Weights of a small image autoencoder.
Training: 24100 steps, batches of 128.
Rows from block 2 of the encoder of a small image autoencoder, named by matrix and row number. Rows with one number belong to one neuron. Each number is 128 + 24 x the weight over its row's rms, rounded and kept within 0 to 255. All counts start at 0. Numbers have three digits each. After the name is the row's rms in percent of the matrix's.
After each neuron's rows are labels from the 100 images, of 14976, where the neuron reaches its largest size: "strongest on" is what is common among them. Only what is clearly more common there than usual is listed. The data: scattered letters and digits in many colours.
# u: gMLP up (value half) (encoder.blocks.2.mixer.u.weight, 768x384), inputs 256-383
# v: gMLP up (gate half) (encoder.blocks.2.mixer.v.weight, 768x384), inputs 256-383
# out: gMLP down (encoder.blocks.2.mixer.out.weight, 384x768, transposed), outputs 256-383

u.574 090:119255130130132124136134118130133131147126125126122128110143093132119120130131120144143127118125138127130130129131128132129125166124129127115126127134154123132099100125123197149162127122130126132132131129094126132082139126121124119130141132128214116186122120126127127124139124043127130133112218133134126133137118126127126125255132127131144124119167138130128117124071118129133122124201
v.574 179:146032123137098130117122142119138137106114135127112130149107143118151132130109133122116129122137116138109141162120105139145127084134131131134136143123099130122133160139117076113071133124132116127124132120165147138171123133144137129132103132133070139057141136129124132123116146201133114125150062141115133119112131133142124116000122112126133133148089125122139133128195140144129133117059
out.574 040:132122126104112117129093121124180144107126109108116141136129098080179099128149154135114122122110115097093158163142063124212097115131109146126137128144121130147131127150108127139129117146124107080123122110154175162137142160159154128113131150144133162125115132128121167103141172134145111121162131127093078111138101117142135112123082121108131125137114131109168130135131113191133132123133
strongest on: purple; blue

u.350 013:129091167152129146133143141106122133112147145103133138130140147146128103121133099098108165169147132162137107099138154112096106131134151130115109121072151121080106155114138098075108094146136142150138151144186133075157148101101108110138128103100098135132107115110127098151133087192113146140121096131148134102089153123103107147105147140123107143144127090133111095142155152085095096130096
v.350 080:116176149134131128144135141118160118131122120120081121145100068127131114126132153125118125129126162121092132144156104119129146150139150142128133149136137116114128097101089182136159151142116143142129103115105195185083158137130184122156157123168196122149099143131106122120090129083108131125131182108138125127129125131131128115166111080106135142130170198123142123118094138164138125099167
out.350 055:144125149118130148095162128133132155113112165123139134132120125098110132041104094101126154151077116129126142164124120104103032133107122109122104113146127170125117131122128131122120096128143138111159141218151084121161126149133067130104137134081126164125134048118160114139187157134145120161136127175120110112097125084150051143125136127094168128083121104129163112147133105188119119146125
strongest on: count: one

u.298 136:129255139128132117130135120117130133138133132115130120125135103145126118128134121139132125119126136138137122126141134129128127170134144123114124127118179123121105108126117186121168121131130127128127134130113130114102146120111126120139133121124179125207110120121123125132131112072117135132114188125134129125127135126119123134255136138126127132125169125136125104128067136115126122128199
v.298 155:127000136128132150127122142141119124129125123136134148123127154128126140132126131112119145147140127129129132117115129123121129114116121137136123124122110132123151157120149071126071124126128138129143126139130120115146113127134124127120126127131101129086135133127130114137127126177118121117135069125130133124123113123124137137028137132133125123130095119117107147134187126109092131125044
out.298 016:132130139125163156163137114142103120162131136137139124123127145166114117070137115119088129142179132135197103102136187123061143143165143104121081097107137118114131121115137129137130115139109166137155130206101107121128129111110127129132137109076131125132110117115111108196121070127098163124113129105136153118114150131089135165135140137106118136124136123142105114155124140098125129111129
strongest on: purple; blue; black; brown

u.416 045:125255125122130123127123131136144126128131117130127126132132076126129123131140140135130124118128131116121132134135113125135140155124129130125135130137161122132124103122121180145157134126127125122130128122108150154068134131139155129132148131133229135170108140131130127115127133061128126129133211126123126131138129130128134114230118134124127128118180162127127130127089112138137133122182
v.416 060:125073131109134152126130143169078133149125114130149141111129181147111177118132124115134136180147101138163143134094161138104150115121133120145118111124113131092147155101141100093113130129148139134160131161111099081140086109151107126114126107118115123105150112114115098154133100157119113101128064137137165111120143119130131137041152132143155116104107116122091134138155122092093138122094
out.416 076:106131141130159141152154124131112123127144167131138106140139141187111130133146116124099112140148150150159074099149173129048164138162151097106108107115136110115144127109137128114134122141117167145141142150118113118113130083103122140139141091111130138134097139128124103180102092124092172095105130085135144113110154134102145153133141143118090155130144129152105127142125165079128132122130
strongest on: count: one

u.681 037:118000113122124135123105129127124116129133119142141138126130146122138148144134132133139131113127121130128135118116127121132123091114122139134139122117115128131155158136148055131052127125129118122126124129137125110147108133128123124125127140129103124057146133143130134122128128172137119134137087131126137144131123129123128124051123137138127099131060122119103155129239127121119145132068
v.681 090:103217122122145102150134102092114120163162130108139116098145162149128131132138114150133124119160135152145112075123157147119131151135152123118123126054161106079128112140155133121147132139121141138113119127089122089107120088095129113147118122121147099168121126123104117135132072096116144130087156121149156140121138134104124140207167169133115124148143124147088127128099164024108131142158
out.681 091:105124157108131173103157140151136143122127147125181142123142122102104133115144099090121177165113122155151137131118161088057102132111127114120102104130128156121128134093150131125123098143134139088177140196163080104160128148128082124090157143083125160127146100133166087177166113134147119136136124178112123101148130100122103177126141145096122114080124085126115122154131095143111129141126
strongest on: count: one

u.319 065:134035141119103144120128144137155135118109131117121147140102113113147124115122146110115145134132118126096148164129091124126114089131131124141123143131097133125134158130121081122083124135127133123143120136148131161162138136151137116130122139139097146056133134123123121130126143204127111126152060138113122108121114132144127123000118096111144131126077125106150129132193126145122126121062
v.319 112:158175139136133099154147105108149143142116143106057120140108103122140113101109147141134102116120130123094135157143079151159134143141141126113133163122132107138110090146097146152145166119121112135107116108104170180102154132119165121154108127166189114166112128103107142100109151086126131133130181119123109133106131133136137096164123115122147150150148158144167109089103134180160096115165
out.319 042:165139140127133131136140115129090122119138163122131115132131164153135152102091127122087108151166092162154101114101169147089170111165147113113129148099140109111144143148145095112130152141149178158118141137141110096174115109085135141163075100102123127136146126117119100138086084145131156134110132100147163127058170148125106146137140161127100148163129072159111144134151192085118121140125
strongest on: white; yellow; pink

u.475 103:130024126129119141128122136130118125122131126136132137129132156127139142130121135126118135124134123132129127116122129133128127084130127133135131129117093125122143156144137075129072133128134132130121125128146130110162119129135132125131112132128080125059146137130129130126122125196126123126135061128129133129122129135130133126000126133131116119137078116125115137129195139115121128128053
v.475 056:113045145120131163152098180159094113136119093148124157115115149133134130143140162103134153154169136112122144123116131126130153103127136135165137126127112116115134152103144094114109143120131145168147111123111136121133099126155139134135145134154108110076159156120101112120107109167110095095148063129155147133139107152118155128000148115155143117132110151094105131116180115100101120118081
out.475 079:092128074121127120126066149146132097123142066159140136119148122080128137207164149144143140122119129095116135121105118123194144125092087154142147113142119131157131127136140130143134149112137083097131120098139123137126118147144136124101140158145121129125157146177146166090130150126167087126133126144121119152207112124138144106127099135143133085105100127111101155117124092130134140148126
strongest on: black; brown

u.139 167:127017124125123141124125129127118127122131130133134136130126161125131136128115129124118135136134117138130127121114132127126123086128125130138126128109094132124144157135139071123075129129129134127127126132146123111163112129135127127124106132125085131058148130129128129132126124192130124129134066129125134127113131130129127129000129132129121122141072119125120137129193141113115133132056
v.139 081:096238100142128096122138107096128128157133135124138129109163100133112128135140104157161121096114149130141114116124138149134121158095127123117130132124141132116097112118114194141154123119138110138141137124085113111078122110116116132142147138118188112177126113146117121131147115053136141134093201136133140140151131134122125124225139115131137099108158120149120124119078131111135142139198
out.139 071:118124145114117153092144125133169156118109134118134152122134094075151108101126120096128169146110126109111168166126093108128056127086114110128108139156125158136101132144123142137120092129111123077162134180174111147160142167152095113082134144101129168123139101125160124137173161137166097165158126164093084109138117115136106147127082119102151117091124112109179121146129073179137132120129
strongest on: white; pink

u.740 036:145075140151131115140153104092111143126141165115132120122155170144123121115110085125121136135127131182147112108138151141117098113139148121104113126052141122118118156140130093105084106134129135137110144134155117058169141113092109121147095114094100112109119101110130132138129087184112145146098084122152131122076158131110110148089156160121120132165119098157130105137166160089119110128083
v.740 066:077214113131120115097119153096154108130118129128141146130155048114144136157156123130129157106144155122123135135124114132126141149105141140124127134123153107117129105141120192123159126152127119115138131117098135171061138129135124093131157133134188138168120129153127127122142124031120125134132202124115124135173118134130134116186119132120134116122160155111102136127095115130121157053191
out.740 035:125127143127116162094150144135139142119114145128134139127121100105114124069123099085140177140081134129115144152133125099085006131104125110130086108144127175120120130121127134127122085128127131110170132224150094125146136148137064129103142134078127163127130079131172118154216153130139106146138129154124110115126120087135075150128136124099160123088125120122152117157129105204123124136128
strongest on: count: one

u.11 037:122255141128134104157131119114138129149123128118112119129134074137125117136139128147129118114127150133133119128134120144135142163137135128118126136121158098125109091120093200129166128131122127131122131117085146146080151122118142115149138118131242122179106131125113129129120118050122131129114218122130124128138126134125135127225129125128129136121172145131128117127076140122136116100199
v.11 043:091078145120118183181102173161112109141127072154163186103136146121134121153153178105131161163143136129134161103123119104132165140125138157142128096133123072122145133113156145137139132141135109123168123134096146135092102138129150090125147124162149100143127190127121102108100117117113074103149110125141133135173104139080183134057125152148089090113123167101072142133137122096090131123106
out.11 031:187133160133128124173150130127119141135112163126109105142102148159121103026090123093093109151155130130135115152164128118083139149183153097116088133126135115116128120102122132116127134126119182149124130164119179135126139122116143137149129098133136128131088106098121095180104120123092157126128133100131142108085148136115121146133140117095143167143156136139148097139125141157127113122129
strongest on: count: one

u.122 129:131066116124121137122123127114102122129148131125154131124137175144144137134122120137118130119146108152152119090119158132127126095130132131133130122091128128106143169141150068111079125135134136135115125127144119057162107113114120124140104125119071120081152127130118133138125094185123130131118068131143157137113147134113121135062148150135108107153071102132091138131184154050093136151068
v.122 057:149155128152103181096130148129101124126092131170124114100126158117144140099107100103167121111113129136114143118132153113130100101153145123122131092157148148107112178131129121131102134131169120175101124134151134074161109127131098128141128135125047106077162121120150125113145102134123120147153123157179145151126114132137116119137178116142130133152112120112093112142145136101114143146123
out.122 028:146131179144110125126138136131118147133117128091093137135114127137191103109109166132112164113166121127079132118147097133089120130121130153144146197111131137103154124149125127125125103124126160147111112132121172128131134122137155131136113102155133096129097133115094112117106154127106101098144133083132139142099125191142142124133104100155136147175129123105172143127131139111130116113130
strongest on: purple; blue; brown

u.46 017:116187132143128111150124113108108099183118136142116132099132089138117120125124109150152119096101153124131134118136132157140115151118130121105125138116146112125099098134138182162138139120122128175091102107039143120066146127117145092148134116160209081161121120125120120117137117069106124153113186115174116148109085128115118123154163100139135120138127156149110107114097135139141115136176
v.46 173:149255144136126147134148117130123141155117134119125135101137093135117119117121112142150127126121137135134131132134136132121123159130138120102121126120153126120096109123130192132154116122136125141131132136095123111092140120113118116134146123120196114180128113097126120124140102053121133131108195135147129128131127120125120133250155133127143130110156130139126091124077114114113114129201
out.46 118:088120137116128131133118138148125114126163121119163137129160146157146139180171135121095151130179123157167103095125176109073175112149154129124110145102132103119175150125150093120120121148119152125164130167131112095136120099101127133124149110091111139128127143154124103179110071154113132083112115084129141120149152147092138178126121152124066127127122100117085164141149155068118143131117
strongest on: black; brown; purple

u.751 051:126255126124130119127122126130148125126132120126127125139129068124129115134135141135134120117125131120125130129137111128138145158128126129123132130136159126131120096127115181138160134129129123124128126121111149157066134134139155126132143131136228131175108140132127131116130132065133124129134225125121125129136128126130136117234120130128121130120183153132127129125086118141139131125185
v.751 182:127045131114137154140125136144081117140131120134136155115121180138121143133128139117127134164146122134148131111113146123118144102131127132133121117119120123125142159116146080114090132130133138132134122132120120087145113119128132118122124123132109118083141133126123121134124108186123120115126067121135137132123127123115141138000143146139118124126089119120089131127188133111102120135056
out.751 068:130130152130154135159149134131106123131133162129132112136129144193114132105129118120098115139154141144155080103155171123048168138164148102113107109109133112112143127101134128117132128136124170162137133150117131121115131085107129136159135096116130128132092137113125098179096094125084177098105129085144156109106156140106141150132145138121101153136144130151111119137124162084126125125129
strongest on: count: one

u.593 057:133020117130123115128123110115159131129114133133095127137122101113142121130111140147139120101125134129078130136153101143146109098125124134140136142124099133136127137154103086204080174119128112128116119118132145150152152134142159127139091154166110121080114130134133140095125140186132122138131108128126121142106113136146120091014121079146170134157028110132145133105169150147147131135080
v.593 072:106197131104143156139110142150137115131141107138184137111141157132114138147153126115134138172134120122169130109113154107120154133129122128098118104140150118125133112086176154103158107134124127120147141137110097115091114124126101125095175114103142146155147134134137114147149102071136121123123158113122132114168118110075141148166129211112088117101152124118003122146101103111112164134176
out.593 067:128134109136154097144175110116102120128137172128118103138121136195068129120129109146124089116123141148147072109135159153087182148162146103102130119119134117105117123105130132121141153131120150149125145090089125122092131081098143149161127095140133124134097145107102115149099104116105194119097131110140155124093168133113146132133163132131120161138162144172114124123120159091138132122131
strongest on: count: one; blue

u.75 068:124255136127133122139129129133131126136129124127126121129130092138122123130139128129129125127129142125131128127133129129128135165134132125119127125135154118128117096118118203125177126131128127127133129129103130140079135122121131126133144121126192128184117128129127121127129122037122129124120216124129125125143129127125132131230128130127125130107174139130123118130065116129131125122211
v.75 066:139240131149116116127135133123144147146104129118115118117131108132145122107122104154142114109138134150115165152135115144127138152138141103118141142129152110114108111133109176138156141118130118153129111126098146148092135107122139105158123139136173107161125129108102126105150123057123129133124202150141147138139131149137123115246151110135151126150162149133129100111079130125130131113204
out.75 029:163134144156084116168132135103118136148115139142110115138110139165161095112135131125121117087157144137116102109185125195142103127177150122135117139089134107115151118138119128128124135139108153162077118105111205130099149115126159132176110111172133095136083158122113114132087112121077141117111137096150158133096134170105132121134146117141125149207138142144123111127128186122129124113134
strongest on: purple; brown; black; blue